config.toml
dataset = "phrases spoken by 400 fixed synthetic voices"
hop_length = 160
spec_augment = true
depths = [3, 3, 3]
widths = [192, 288, 432]
num_labels = 60
init = "trunc_normal_002"
residual_init = "zero_last"
beta1 = 0.8
steps = 11400
batch_size = 256
epochs = 74.7
lr_schedule = "poly"
warmup_steps = 570
Rows from block 3, named by matrix and row number. Rows with one number belong to one channel. Each number is 128 + 24 x the weight over its row's rms, rounded and kept within 0 to 255. All counts start at 0. Numbers have three digits each. After the name is the row's rms in percent of the matrix's.
# convs1: first pointwise conv (model.blocks.3.convs.1.weight, 288x192x1), inputs 64-127
# convs3: second pointwise conv (model.blocks.3.convs.3.weight, 288x288x1, transposed), outputs 72-143
convs1.31 111:139108146117124151135123130121144152155141174151084150102147137099108109123122159084137150120146129121121134092109113104089143150163179119120106112143118131094132147127116146151135121122126131
convs3.31 099:185117116109159162116156128157120110141118139128065131139212115136137108148133144136080119150117136105105125121138122128096138117098124113120095074140120115162102120136116143162134131115110136145122149109116105128078
convs1.32 093:122142141129151129107133142116082198177105129121145151124059100136134149141100124147136142165147138114109144097123134098120116130117145105143114118134118141153120087143181124132110040122119138
convs3.32 098:140163127136100130076145123099112171126119110115154151121092101074079130141107110115149112145105130119112161155142124137108130152090143118131137125154142161128119107157131138141140190101103152127105086109134152055128
convs1.33 096:167140109125115134137137130128144133137118127117095181165086154117133086092124132127129168141148097116110140091099110196143119151127118124175141094149137119124126131162109132129115065112118146
convs3.33 100:135111138122141125162139108110138101112135137146088118102148149141106132132145123142084076143141128159130138084125109119135131055143123114113097120133121143225134159129119118129105145164144048156135136140102082137106
convs1.34 101:161109140147141127117125136143165107101063144117114144173169131091123125133156138082136170087153107167147179113117123118151121160124148144126131131146137175126057108106124132115139170111111156
convs3.34 105:074171133104131150120101137121161118131151159156203107148125141105076127130133104157170177136138144142153116173140099171115067171152133121127154107114128147094127138149149114131102128134113143129157142126129103058140
convs1.35 100:139108175126111115133101152124136110115093098142096168184130058140130106120170143087133140111128086105133125134120126129166149192144122132144087170150132181124130127137119115137095131129149148
convs3.35 099:145125122157148132160118120138093128078165065077113082103163123134138187139133145124133093128128162116164171139091104076138090161123161193141119139133182106150173134128091079131127098111114124138133146129135112125085
convs1.36 093:147158190127129106123178147184129185126135144111121157136104142131119115154093147105132111113146155134144107083124111141092098122119124142115153131132131124135098096110125137144097075115135163
convs3.36 096:095143160144114120153100114183146173099145132140147144099127106120171156105148177110132110161115131097081119154124143169142133147144132146171118124134134109121132127150133101132124177133107206165115153138135119087133
convs1.37 091:126109195146148093096092112098123207137115129119113134136062090119129133129104130103121133151126119117140134134133134126150147145100144121145158153128122132075089098141119060134132020167121127
convs3.37 095:142144126150114125204153125049111130122152130092138107121110116138112099119128091128144138132131113151166156172135143117112111204113122153105167173152082120154097116171117111133071173081113152115129082107143144109128
convs1.38 098:149111099128123117117155076108129103127151145139081113115145137107151126141204113085153135081142135154122173154110117100162117177167097144139089137132160129148151115113100137150139172144159163
convs3.38 101:146130133127126154106125125121139171106113127079135171134085155095150124137144130120096133149145115140099119111093134118138151112113106125134118087124119151158128163098158177131088147123142107141120111152117158181150
convs1.39 096:103114100130130129118142131118129105183184153143084106114180131154144153159126160098167136132137160137154139179149117104117140144108104086127112170118148125157130119134108087110129137159136136
convs3.39 100:160115133098138114143134142123114112113126115160115147132161199141141111120160090132108140117150130128157122089109079087074122129154160136115110114139151115114129128112147155148095124129136131138097142150111145183116
convs1.40 097:129114161142137102139192128161161116138152151112107146130113139100135100094185116112104119089114114154116126115131100130115100116121112173119144124144089142153146160075135128120151112138155151
convs3.40 104:148098111125078145120129107056072147136138105151116100104131082105137154099105128150105115129135152114111088102123184159110113157131135148136121133131138152131121124180094161127149138139139163140124055138142127040146
convs1.41 088:161112080119126137078108139091120108127123128114069139135066102116162115103116119121097153144109119131111155134130123138138106121105116112131121142121094146140198139134159078116117162173153121
convs3.41 102:159113111150130138125113159141144143139144148156138149126125129094135122108077138152218112100139129108100154129117110128112086178108133132132169125115148161148109126130128107126133107128110164123097126129154147116091
convs1.42 107:094082119140151147163128131134125113124128149136105174132078094123128166123138154087166107147128150145101123127125104116141107131182132117119122168159133142125151138169150166122120105089147160
convs3.42 100:128129099162101107101145116104163116116163094110149103152169147157160122125159123099151142088111091132160131123142079165124109152109141138120104138139107106114096146137114093135119080151112118093114127121142129153102
convs1.43 090:120138157132138121146139124158148129125089102098113135145089134122197111135117129142123137136099155116111147159094120128150147143141141137093161118128100118154165144059146159151130101163057139
convs3.43 101:112120113119130131121142040128159088137093126138121112125140132115108100090110138060129111105132107166132128101118134121091115154084180164114132112146147152149124135130152136123166146133123144077111092097119118146175
convs1.44 095:126174121111131153159124151096161115127102146152166167102125146115116141133135122131127141081133110109121171102163158131144136106130144124088118208129140143113119118151108125155124141120163132
convs3.44 101:079133145164145106132106132137137133101104081114191133112121154081119118128140145134122097161110143119111084140111123105127099135112164123134131110095088104146081172170131169106124149142079133132138144135204115121139
convs1.45 105:168114122119108134032140151119134118120147158140106139098159152169186149147125144091111119069131143151098165167091150117115142106134077131139142128128077104142132116106098096133122134161162145
convs3.45 104:103055107132133126122111104155127116142136123131107109135101069104111153115152089129112121132104159110098128136142155126131184144118136171128121116139106130110144093156087137135156130097107151104077157154118087123186
convs1.46 099:155124161128139121104124118120168094120145150118135136135153127073150168113154134120103116130111120169130173100121119132157123136097141117166124126125144144115151110111153044142103155161150131
convs3.46 100:137136082124162084122099137175153137105115170171111150134141140124099141147124124134124154138134140105128135151121177132145172090121089116144134140138078128109119091107122121133141144133128132150133162154149097075129
convs1.47 116:146176123140134092136138071132136126082170173104142119110123126069135126150128113121109075162119148191151111125112116135115101115120154122140113113080136140112115136115103121144162128127133115
convs3.47 091:087152136149129120128113132154129135143114139112153085117134099135143122112125142156118138185196157088132136111134135112114101102103122137118147145113139109113115145142165109133124112073147129138166105140139161149087
convs1.48 103:135127113116188146111119119124155108191124110103108113140155131100135135127127130129157160153143121153112176171166123128182139121126146141106115134101078113134127161089157106118100129120125124
convs3.48 095:140117160116155107143119125133100132162101136106109100121067100150132155098137110163133102137171137157119094136142147157105137152139141108169122115124119138139133125073141132146106094156134144118121091150126114110113
convs1.49 102:131149133115132145148154099099119115145137137110098158152141115124158130102114157120102128201119116120126131138118134136132095136129121127160126151132083124140140096125128130090130142147097128
convs3.49 102:101134155133121124175119157125162120107118132115143130140080117137166082145111111119119133140157116143129125098121122097143142089154086161146097119109088142149111105162150133151118142148121150125118119092142118103166
convs1.50 103:118111134122124069107129095140163125140121108104117119152088093126109138101127142130103177122117120100143149118157140129136207125133121126119140126130089096165161098094137100104086118118136156
convs3.50 104:130119098088136091149104131091149121123147107137125111097112147127131124140106096110091115146123120123146147173126172114118137117155127149123170161086127106174090149131148126151094187127124125100080136159127119137177
convs1.51 092:112139133137124135128117133124118134104130133139069143150124132074147156136132148146080128135130139110143159117124108112181149124098153121137126088142103132122118130115169158106105122165155128
convs3.51 111:084146126120129155128120131153140159123145131176138131129122164141125043122150138119136122101107125156132123125112116096147154151135121110146122140126146143112115077150113149129167138116145155125111124120160157129134
convs1.52 107:094115120146137076089123111104063122113137113137084127166139076143173088126131110149102136132111122179164106133114155094096109145129147130146171147140098129124148123091142126149146142125123103
convs3.52 096:146112103112119131117160131132129138108149121139137080143161168114136138127125147135140098145133159100120118133122097116145119145117100120096141094101123143151115125145101094084140114167135127114077123086154103131164
convs1.53 099:136114125168138115161158149119114104092124156143135153151127140130140107039125101132113212160122108137123117117137084168153129109115133104162116118171140124125129110090156144106126124128124124
convs3.53 096:129102103103159139167125064124157111101167114140121110120130094147126133116114147114117140117138148115145134129124161118146112123096147141110117127150157088142094121150154125117148141141135113121131116093163090120133
convs1.54 111:109088127095151078137167064141152143150132123147100072127129129137112113106162127123128135142150124155087130166135141137089093146116107132140217106119125129139155126063137134122121123101141129
convs3.54 102:125117094088120125120135113130156133122117148143156112114144156139129146096114132137163120095143078161120110130132134135136117154092144127131169115136113100119145112130142129135121105142117173094132132117148125125143
convs1.55 091:131116129108118131153161113202095125143158090096099144144110123112120118139078165147116148133148108142154146105119120146113112132113119148157153148130140116128114110122132115131112129116070155
convs3.55 097:106128105152158091140118116138153118126138139175094110119120159136094074124082147119104093143130149104131146141145112077115104118120145109000098136136152136157096152130158118131104125112131058171118142123122134144146
convs1.56 096:136114154094140142121149116139099137102156154126160134142125134128170146151135156121086125138116114128132124123130154135126124137100159135122158130124108117136122118101157131122113127136101142
convs3.56 105:103102142114137152120141042134139124115114132125118125122141150134092098114094104128168132128121148135118128132125118121122142134107192128132118103120141133194140112133099151135143124132118130117132122098131109124137
convs1.57 101:132133127145047100131143162124147096150114137131148142113149118118147144139130128156115114126129139123166156162143125182134138131120107133134042173107129111129105127152116135124081137116070117
convs3.57 091:118110151126026140153129127128150113155137087139119146050136117147116107137139132104121029121127095116139158152112098125136140118093165116159103141110137117128144097151147139162144097110117122108107116145182108102107
convs1.58 082:175120097125144099126189104165119110169138125118100102120131106104172159131201131125121117155141149135125105118137126118127138137092142235123140159125114126136139095143104068132084133148132147
convs3.58 099:157149163114124121092127126121175138115118141106105119129121131137123142134174134138191107121114078113112143105088116143148168141127100123160141129142141131139117111112114147106167152104126145116169129160145117111178
convs1.59 096:162125153138103111147151116135146107117116153135093141102078112091148142114149122137119124097119130180164128133102137101145121144116110133145151123149137124064123172075134151156132096142162165
convs3.59 097:098143095126160117122096112086127150124078149131119158087107118092123125117126144139165112112126119131094131104117165144126105185111125147109178134119100136133144149131080159114131114130141153149154060111111125086108
convs1.60 093:144149133094092122146109093135136127104138135115100173100140119132132137107109098151140151135111152138150148139142116159080142113131125105105156193134105096123125102107160126075070146122115148
convs3.60 108:089119132121120125128172121104121115133139146071105104104132121116115109104152132131104114135132129121152118113116165124127128122121137139132114141124087151162130110119131128126141116113123114141126123117139101119127
convs1.61 101:150102113149147113104091107115147102093136124143148150115120071090142153130102114108121135146125150176182117124166124116181151113137160140120156151135145143134163129119117111092142140151161147
convs3.61 095:118098109118120195140173126129106140104136108130133139105170123141130082072159093106114158153137113148090107131088099143073127109099136118146090116150158116147121148144143117093103136138108127126122127146141124115168
convs1.62 106:140106125131119117122114129135132100134130127109154125148142123104114077131127132103131124145135080126145139155136140157115120226124134132122128131133128123156172102110130144132103134106148127
convs3.62 096:127099187130123141153142126101122164138156138136111119072141126096101144074090152125137043101140145121114127131015126148152143120104152123126133112115136104131142154114128093131131095122133125140143160149151115130120
convs1.63 101:139107124150126120132141103155120145110134153093137118146120143102153114127144106112076114193128121189143105131121108076119117090134143144121155104135120117116091128124096130132127127128139109
convs3.63 104:153092180104180138122154122142111130157132177143140108153151085033149171132085156133091158098148115074100130121171093136104125093113110134146122108073124091110090071143120109121189111117135144111181107136137104118134
convs1.64 085:117118207127142140155110147107114156102145115110131117134152154119135114132129140114122159138117111117165119089160114116134127110133108100174090107099149116127108110148140157133106097102120158
convs3.64 093:136117134136145122096127112245123098105119095165144113129125130112129110111159120144148149141138108130112117118130107151148112094134121064161126102103201114149120155150102157143130068121120132122126189109126099165128
convs1.65 092:108120135127108121138128116187130126155119109118114128140122131107135092125207157132144117154113111153109160125161096098131182128125106183104157123121134143148141112107113137143087130113098159
convs3.65 098:125100106122085150148133123088091182108120123170120133129118135126107118104100115144107127142134137115141109117125181100118122135161150094124133133153128163104123106146139144137113160148104098168108082115130131104120
convs1.66 093:162094145127119106143175125163153104119107124091141119134141141128121137113108118101093120142116162164203150131137131109089123139109168187133153112131123122101109116116140130137108151143148149
convs3.66 099:121104099134175133155102137131112104129171075188148109134152119152122136094112117097112132159114120146130103124117102148148158098116134097128122133114123129114114175112103138118123082163129116099067166117122083135128
convs1.67 122:112117117171136160136116110134125126147152179158114128147140141069119125130120125096180149136165140155123150142104113130131141116166155127142067113113120170114122137130139127107118132122124126
convs3.67 095:118187137120129107130108118122128136116114136119147150139089191126136101083118120138146139119138103119172174155125121139166131108103146121113141129126125150114128118128152112251140149091208118150121147122154118113133
convs1.68 099:141122111196150110096136149119110118141154136109108097133164142109139097142120125115128122130118135145133123123120127106111097153112183099137150117123096190122116118075144078155098155137141132
convs3.68 101:115142134098140149110159153095097138124124118116178155090198117145156118138127109127115121146143161148154074068150115141090129083080144129121144126132144165128191197112122113124093110133161140143113136141091118146104
convs1.69 108:108091185136148129142148117138097137122132102135170129151137138136145094132147169145106103151100089151115112147165129189138107165133154120079150100109134129120113145124121117108143080129137136
convs3.69 104:142120145096135113135130122171106136089145119142131117072087134119150141113139094148087149126120113154148123112052110124134173088159120147129102104111158111136115170125098128103100153147142143124173123160125112127143
convs1.70 100:130093115132123174114114099146181123179111129107129113114146129120140156135141112111103100102098144147129171150157136131102150131078151115129121102095114129102137125130120170150143145150113122
convs3.70 106:109150140145106166155094119145105120144117092170091096127119104110162131136123151155137108122124179166143127145112122147143152100070139086122136129090094144131117170137181128130138091128069106134122113073142146146129
convs1.71 091:177142121124105118091120129120131128094147100124136127117059131126139134077081124144105161139114149156136131113096111122106112147130129077134104125118112131156165154130155075117115122148128156
convs3.71 104:125132128110111160117108125103144139134149117140142146145130142087156149103076160134178124104121124133144150140129119133137030168108124136106129146139121135122099124120095152120126103091130155162108133120139143122142
convs1.72 103:147152107138086146127118120131121139128110152118087081154150140113122096134093159090158117137123127140111135090133138132123104190137139108114096107159134122095192094135117132131083150101125137
convs3.72 096:124109066105120127124098143150149153165088140136127119146128146070118109161140172140142147154141119154068124115183153112154128136178070168100056144100122099143110112103138102146148121127110116125131116126155144137114
convs1.73 097:141158128166136153177120122114109133148086136140115151136123124151123101102126134117113129133161109129138124089113114125122159133127164114144168131133141116109122114105198103114123124103114135
convs3.73 102:112122141134127154142105112147124106127093103115149110120147115102143129118121144109089127130146106126093127128122148149109089126110159102163115097112122147128154123112125076108135162116137139123208136111139137147147
convs1.74 098:117181140148110107140149135156161131126126093142103127088143155136115087128121158101093118114130129085122177147152112128122137108134132138148135235096128191123154130105108135112122137160151153
convs3.74 106:174146066103141174166169136128148129067082100121111154111132128138135114133131120093137139085158167161123111130114153128137151105059125104111153125141184144156157128140168143138116161125144116149100155103084128148121
convs1.75 091:137122116153134105120134110108113139139110122134121130111126075135156111079120168109134131158126125157172135104165088114089139134137127099069178159135101138110113095080157142080119084147142164
convs3.75 099:137157150122069130122092145128118099130134133129131084095136118114144171127142139117104109135093147145167120132110139134123141140133087157146126147111141131136138161111142149130126135123134127124152148112106127145101
convs1.76 102:115136106169126103165140144107140115124109106149111154143146161152112121154121135169155115147108135120134107154100148130108127138128135130106179108144148129123113117108081146142123126112153132
convs3.76 098:101149103124119132118121147112135123191105133128091164114103073100140120127122144093091143127096119108125118120129099133090143112146132143123083097177099113134117136084111154123070155107135140103128116134116113166123
convs1.77 104:145110115170143124112132130125127116138142075121108105085135069144144147082114121122148167073133134108100126157128138127175116148123083115158062176105110116100136106189163139112134145132136103
convs3.77 093:106122146054122133148139124133105105122078117105100111115145120121129148099120121151095142178134119115090117143131167136142127131155108155148076095155126091114133125121130197102102105110166127135163090168148164105114
convs1.78 099:160120142120138089113099139160148121130120112166110132170098134124110095113147117121113145174130129121122109096102136164144151176140132138196167155164139143102137117054161118087160107135148130
convs3.78 102:114144164149110107067167134104121152148105153118110105102150081112157135132153117121085173100141178145149155090118106183105109124157117141120117140144090127112085152165064161087162118133137120102130124098153141156106
convs1.79 098:134076154126149168131122138170110137151190120157083116123146094132151130100192165088149125165140123145118132138117110121099139130110146202125124091139163147134160093133115138079147149119165150
convs3.79 094:141189128168160093126131139147126142140129133099144134137160182073133106150116105112116130137144119153050089098134136128121151174096116130128100123136159106113143115127164128115116127117115139092149111127116121137143
convs1.80 088:156103141154166132143096112111114164132106115137102159159141140105194135098126137111137123143150135108096163142136127142145149114138126166122108140143079120144136154140161134112124145145060152
convs3.80 091:109141105108092142094167149120120137109131118150136165142107111140137101157174092133146127119119159126123149112136100139142122128137110164157130128131146138128156123139182106126112103142112152126123149069116145138126
convs1.81 107:209136123116139134113121145121140118131140135097087164122141121133183145116116139130076152139146120122070161142105145128183133140107115132148153133127057121121123121124159110091134143198099117
convs3.81 102:117091092122100136102106127120132090156149162126141135143158125111102126128092139134119125127130167131100145147111171165135120123096154137172151154142117111068090147133128147111172126071108174094137118136122139152116
convs1.82 099:123093162137116156103115146134147135102108125125159171195112116150106104122113166098142128091111118131154084144104149110083122157126152117127145072155132138172187105124106120152095126128125163
convs3.82 098:121207106103105111150141134129105112156152128128144133145130138150104113098150080118114123093116143160094161138080143144109092120112158113155155112122138131114160177108148168083141153101104118168099127138124133139171
convs1.83 096:125128162120125120125105124148157125105137134151137148078115130126161096145127173084116136112149132161137160150108118144143185187152115142115090151171116103122140150119099101103114149173107182
convs3.83 108:123161078123121155097128140124147137109181091158137126119084108135068099106126079109126125067134119167132100153107159114164127120153123117129136140090122113120082154142171122140133110156137128114117158146179133148181
convs1.84 097:126104149096100147101093131177144100133130109148115168103130147135151180158108135130107119120144144111136154120124135134177118136154119108127143164116142127134091146107117144126134132141128150
convs3.84 099:117117132108093157157139128127171130147130127142138104134159098149106133112112163122148113150105115139142155115112110177103132127143160138126141122135136135114127076127126121143141137140136164158138112093153127140161
convs1.85 103:131130126196167095146152155098089152121120128125104191098107124096113165149111145129124101116125170101105107107103148128126078190073134128101150153112143153139102143076112161146133131101165134
convs3.85 098:152106146123174136146119138142056100092126138121119154097141136116137145119120135128139073148139163111147157110144134127111123137151120122133150125143132081130107112124111140069091105116086114120110149128106112150113
convs1.86 099:154119121118131118149103100129121130123097159159134147127117120124098113103198124103115182148106084170075169147168127128169139121121105190151077154174098137127160162147130153138131135155157168
convs3.86 095:145103152121136133125137152152075099140148105157135105094159106130133110140136145144123098120104140118182131114105151127158131146097131113110161166154103137129179138197078107060123119120132145155137194125126132115101
convs1.87 107:099136139128143102137125127121147113168107113192139110103124143138109127130126138122097152065109123131113183129150133110174147126140185130160145115110125143117148109089133113135133131114150170
convs3.87 093:152127129144106126162133106151135135148178094132095104149122184142122154118148119139154142141165116142149158152123106106158136088083130130146113153101146101121112101113186112200108114147116142114141146141137115206085
convs1.88 110:122089134106099138135131104129150139151151160177104183152113141100133141141126176080155147102117100146174164098103104192158130171114140133134128123162118171115088115137122116102111128105122156
convs3.88 095:118127100154126124118166152113120108119135102191142132127118089135134114166171116106128080114078097156107111133127133081139117156137089129127106091123125115130133136155135151006106177146119128128150126114110132135140
convs1.89 099:122133146149112130168115070117157163147134164128129163089082159128111138092118076122126099133114184132132111141114098139145163105122123131114115125096102154128117105134103137138148113126130106
convs3.89 102:115104128113128150131120135133126132114130095124113154169163120184133146136153104110131104110106083179106144092129162098138105142159122140151175143125124124140114151163101164115107134167128155144183095166104158133166
convs1.90 100:096133125155110127156149125118123121164132130128110133117129116115121101121132146108139131117140118128120143132139096140136102158130142114117186155159152118126110103025127132085131128094122113
convs3.90 093:142162120103127149101133146140128124132133119139151109077129122147147136161130135108123097123095096145114099061098125117124147114120123136129104131145124110093148132133138124099108130145085137141137140110089111139080
convs1.91 099:116151128079130140116170119126107125130138136182131152150138152096144100113136123085148125118150146113166133115124106117091131162111159125143163205110113140128146113076140138125113129135114156
convs3.91 102:089176156120120122120069136117172117133102153134144172119126147089108136157121086136115127105127128136121152158132154139124117113107106150140131134067087136104111147128187159179150099111143154160145127113142135163159
convs1.92 098:118100135089120120123147121126120134131173123118088119130117128127199100091140171087137127170130121163086142120125113111086100156169092145143124094149097176137163143097159152108117116154098115
convs3.92 103:098130122154156179105137131121111150129129124151143100096148117102191105145117128083146116120143137131126140097121105113125124121110102113145089137184109129079147122106118133080121175113119154113121142096058141138099
convs1.93 090:176161154120142132130102110095102082102142121120125139139150111123141153105150119108106113152152117163122151114155135133102097166133127122077095148143145126108239131093144132116113157096118107
convs3.93 101:117131140118162126142131113115098097158108125098110095124145097114145047067130103147134120116141131171123114122136118095145113137136130165098132112104118143142133141125127123104141101187169122102117080122135142126135
convs1.94 095:173113075127140132112141132130125099148130125134066111148120133113177114119108162098152144126127093119140144153122120140113116178143104094119081114144082134133186172140190117109113144180147144
convs3.94 098:137066157121169152166146130099073121119137084132133150094131134145178129088120095143105128110146141124120106095084115099113136059129150121143109118150129109104135153112128113144125136093150162141164147114119153147140
convs1.95 101:098151131130121153149132081118134145112165146092166102141138140137112119103126130166099096163115116172178104095106159119103072119067119115136095130092113106120097137134146057140137108138143110
convs3.95 103:120125135109151148128085146138092116148114092143120100160113119132111158115117132120146135086143087126115151114112146137131121130113129127136129164130159170135109109125131125102136114100118150135092077149146112148144
convs1.96 110:094118129105132149119141117152078145124113121117149106123098137123115166150140164136127082135161118129090140108148122129121132112102159163110084112129125146158149113126074141123070122106059141
convs3.96 095:127132151161145120082090118118123168123153136149101098106146091159120110101113097137096101138129178144149117131096134180108130145151145149171118127126150119144111095120172136161146136099072154091096070135135194123147
convs1.97 097:101126178129128090103160118140125169135145129129127168149094137092131129140217156120120105112108091138101142126166115123160153148136112146166156121134113115100101169092137060127114093154136138
convs3.97 101:150096107098128161143144107094147125104115143120104160140158143127172108105104133145145138128146141137107102136152152142132152127089118118109177121134102127144088091195146104141153134132142085162138043094155154112133
convs1.98 101:140131124099142158092134140133177156110097120106149054156118102164140133126130127130101158141122078188133109138120145125129117124083124154140157146076107150122073162082158086103175112141199125
convs3.98 103:136102138111132115142151114161143150104223159099151106102155166090133143154094153095141120165149090118101147119137117137145135126103127137136081083180126128169117156131084123145094134150100144139138127095048082128145
convs1.99 118:097134117149131145148175113119121135090087071106145147151128139125112094126117078148109134185085140124160095127137152128096075120137135119147150114187132109121175114127153150125172124150127115
convs3.99 097:137137164146112121126107093147111132098116126138088143122089145169139122112132142112154124169133148159175167153107120152158146103132105107128128114134101138123136081128127135158105119167115106170094121129101154101120
convs1.100 102:128135126132137140152109127116120138127113138119133137127120113149139126117139129079124083128092149150124105141113111139072143127131150131127112126093130203122135137141122109088159127115129135
convs3.100 102:147141140126101087127113135123178110164140155107134091136114136119115129125137096175129135134152145088127112174129125147151100130135106124127149096103144230127137148156127115168162168112202117120131125125133135124137
convs1.101 103:150072117110114123141163063160160135132152167160111140154166102118130122055138135128170105128123111116150123188146128129162136131137113123127155132105103158130134158139074156112139150102154149
convs3.101 113:110107120160174081137080140129106123113113094159097135119103128086125125113148158119099131187129127152147141138108118165157153092108129154112091125136130120108107143101150129059148153141079098147113134162120113120152
convs1.102 104:107101155179185133147092135085129143179157147125116178164096149085116128139135106120130133124126138117119138098138138118147131103139185091129131161127141146127148101146120149084144087126095152
convs3.102 099:104106128076153165144127134131143121158134120112160126167150155159128134160127100155162135132121087168116128093168159122112133153127124075171193153082158118155142159115150157103140109131154137174143137136132138105082
convs1.103 104:131131151118163114130114117134107127112098122114180144113141120121141142133131125125107145143126114133146168125147142202112155128129125112113141117126114111197104110094150162102129135146129147
convs3.103 101:143134077129123109124117110151144100156151146124134105170119092135140199121131104110119172151085110147140124107126133102097092151123124074146138131174119101060131093163131160092107128136129153102154122079115152099109
convs1.104 103:138124121158170134148137109111122125190148157126114117117117125092136117081139150115134126142134124138129139135113115119128132129113150132149168138116148142143177138087125159119130130126113108
convs3.104 099:129124096149125158137067080115125097143135084140101098121147132106119178103110143142133115101112118120168111104125115120115128105109100128127120111150187152136082143137068173133119107132128118122123121120097117128114
convs1.105 093:115137229151127133113114129106141161136120140123119124130151124127131121140108155116109100122106108150169139132092127081118130120147150108112128113136126144194165139115154131133098095122153134
convs3.105 105:147141138123138141129118142109129120158108126105082080117108129141135134104130147127166125119122166138158132094075132116152155149102106085110137102090122115152139151137097135115079117118140093118120101113092119160153
convs1.106 089:124111121120111116148135123226127096099130105138102132134160093133138095155103136148145107138082142085151125175108139164134086123145143150121094136114120155151150083134128148124130145108078107
convs3.106 099:134166134137122132142107151141150138109142208088156098103124130096099129107137103113130132147113115121142136148134111176136119140120135146100172138122101145151120096154126077115107173110123177133151151110127139103117
convs1.107 102:109124128149144085139129100124131103128141100138118157120129116143139128117127131126083130156090144142122109129151084139105102114110155141128096129201145107126121132125132142126139136146139136
convs3.107 095:113087117068158124105154136128134117102098142125128127106152149135124094106126109129111106117168093133132023102131124169115113108111114152145090060107145138137103159105174140101118122130124126111125121125116127155105
convs1.108 102:125147101143114123113138133129150171144111118126079120127034115108130129132126119065122137148123142127133139115118123126127111116135120123122113122141131137131201148132121125142104123129118145
convs3.108 106:119152178126109142178160107115129128136137125099098111143120120094162153003102078087118149123118126157121146108072110123097147108102170146111099103121116113112133155164135130129106118124108139143143148139120159121151
convs1.109 094:146113173111105133132172134152129142152119124126147114114085137107135096114146096120103154148067095109143122138137107128124115124137153150157165118118131125151150134094150115116083090132111164
convs3.109 090:136114143114145143134187115128093106101122069128148100119154108123118098126137139159101122124112151108107125133129146127151148133129152116103120122159156152108119135106117137139125111133172106155099059144100128159137
convs1.110 102:088164137140121105143149146123167117146121133140107131123129169124128097115144133102112142151131148148170133120116107255109129162134153142159141087143145125111091099114161107137142142120162138
convs3.110 091:149119105136179150122165123177116144044144104131099096076130136121146127150148129121116062109142126119137130100162141077123110089128112128144146130123152110135121145157101118105131117094120148128108126119126132114127
convs1.111 093:139097127143125131103129101111141132175122115154146170147106089128107143135132140094166122113144116137159153133115140100112141122145155130104116146116105170133134134144105073102143113138154122
convs3.111 095:138104097118111158111171150147117132129126104163151124141123132136157132144150101102147132103101085156118141109144105141113144132112095143132151136154137149105150093126149160078121116146108134147103132115124158129134
convs1.112 097:123122111154131135062103117103121121122130144090146158114136137122168119065148134092107133117121137116104170145119141152099138120116160146090156134118070111112125113075130104115123137140132105
convs3.112 098:176103160131122127101102135122111119122100135112082106135134138111160150152159139119151139164126124121114155164145117128162132095168107128115137138138106134160116094130085141144170169125122119095151137160155142127127
convs1.113 098:126088146133102131135138180126090138113158127117137155128138121147115127132116138123132124134100110129130136095156143157100136163116107095114123146168125079152139137115109124132116130152125144
convs3.113 099:129141148137119172135129140120153134149146132151146110129115113143122128152148132144127105153145111149123108140092153138120083095119122141146143097183130098095108147086112119150137130120147134130102115133151131120098
convs1.114 094:110129133136076140106129122123098118067120147124106122124104122113172136177125126115083090128149123126110131114095138124107132143123110122115160108125151111130120125083167118127133124158105160
convs3.114 101:131103124148136156116145161126146091159129144132094136148114180144124090131118131125108143098143160141157121155129149144130176079114086095087143119149158166141163136123139124145121148124137081139123134082136120122129
convs1.115 090:130141145218131147083134135127133135154111131151130144115121123146121132108140112133104121122082126137132117136108140131127130126055127117125153137147113169132132141121159140148088134101136122
convs3.115 103:150164134137122132119152107122129129115127098116137097129128146074132168122079123090131129152122159103146129136126089142150134135185110105113113117132147138125124137111105109137119149134145136125128122205139146119099
convs1.116 105:136136178099139113154122109124182141164083071141155142103113129128122147118137133128114105104150121092112168151191121117148127121117143134160107106104121121124126096103094143131112094117104094
convs3.116 100:106108140120102094173107125152100109110110131129151101142110128139074217119131111128123136154158131116160133150115108077129090153100129129136176086081149115102119154109106090105145148132124140145129130109176138144092
convs1.117 102:145100134149128100137091128113134117157131132138116173127143049139115074141128134105100148134123042122154118134151124185139102227137122121098160177137123120132114104109127144149084139118130154
convs3.117 099:128112098135143116102160138129130125086154131111126112057128129142164112126134100097122058121118128101133171134121116128142134134140113126127180160126135116138165124141116114118149143135110092141073119130142092134120
convs1.118 098:157098155106103104129129141155125147098156085080083082130120127149148178117143144074096134143124099139083159134150121123124147168099116142129140101159166108135120129084145110121086124118105125
convs3.118 095:116114159218147146122130145116117146120123113126120092074107082151156127125123176126112137137176186131157135098120135154140109104107124151140104152139126176127097132142118179106119155127068134121130094119110166118085
convs1.119 120:121147126133117174134150095117115127129166198156120116089127129095114136122128165113167122158145125159144131116115113106101122135125147121135100145058138181129118145110144142124122131122123130
convs3.119 099:131114151088129185130142119131107134083130118144121168119126136127180122128107172101157144063104126117160160129124146114121125121090107126114159152119151085142155105128151112133123138157180111144115120113123093129122
convs1.120 099:132107130134124112165143105134100123135130120139093155104138085133129146124124143102156134094117115150137162116180127167100122195113123114098119172163141145120129181133098158126104158080137126
convs3.120 104:119140170156147146146142123125138176145120120122135158148129135112129149142125147125147147139154145102161132077142093108128142138122118101119137185131111189100175123087121155157101147149127100082139145066114104152105
convs1.121 105:144094129147077080119104103125117123164116139145130108079102122140130147150124120084128106143101156146118168143100131160126137125127160125139161119131123132125127081117152127142135094139119138
convs3.121 103:137098125135130108131163103144146151158103153143116127136132120139119110139147129156169137173137059140103145133124190112192096127124151178125154172141133136115145107174166081096138145141135115143147145110148171084150
convs1.122 091:139115157114102128124102118098141103127141123092124173160097145126109130074175149121139168133148126151130187104133115121125148185142144143103102149134145126148161130107132128141127121111100140
convs3.122 096:117079144120127132097131124070096152137102129121128110167164140096112107161130136154065210140111142152130112132143134128116112111106105127113113095139146142113160147127121140146165118141136151131107123119130104123145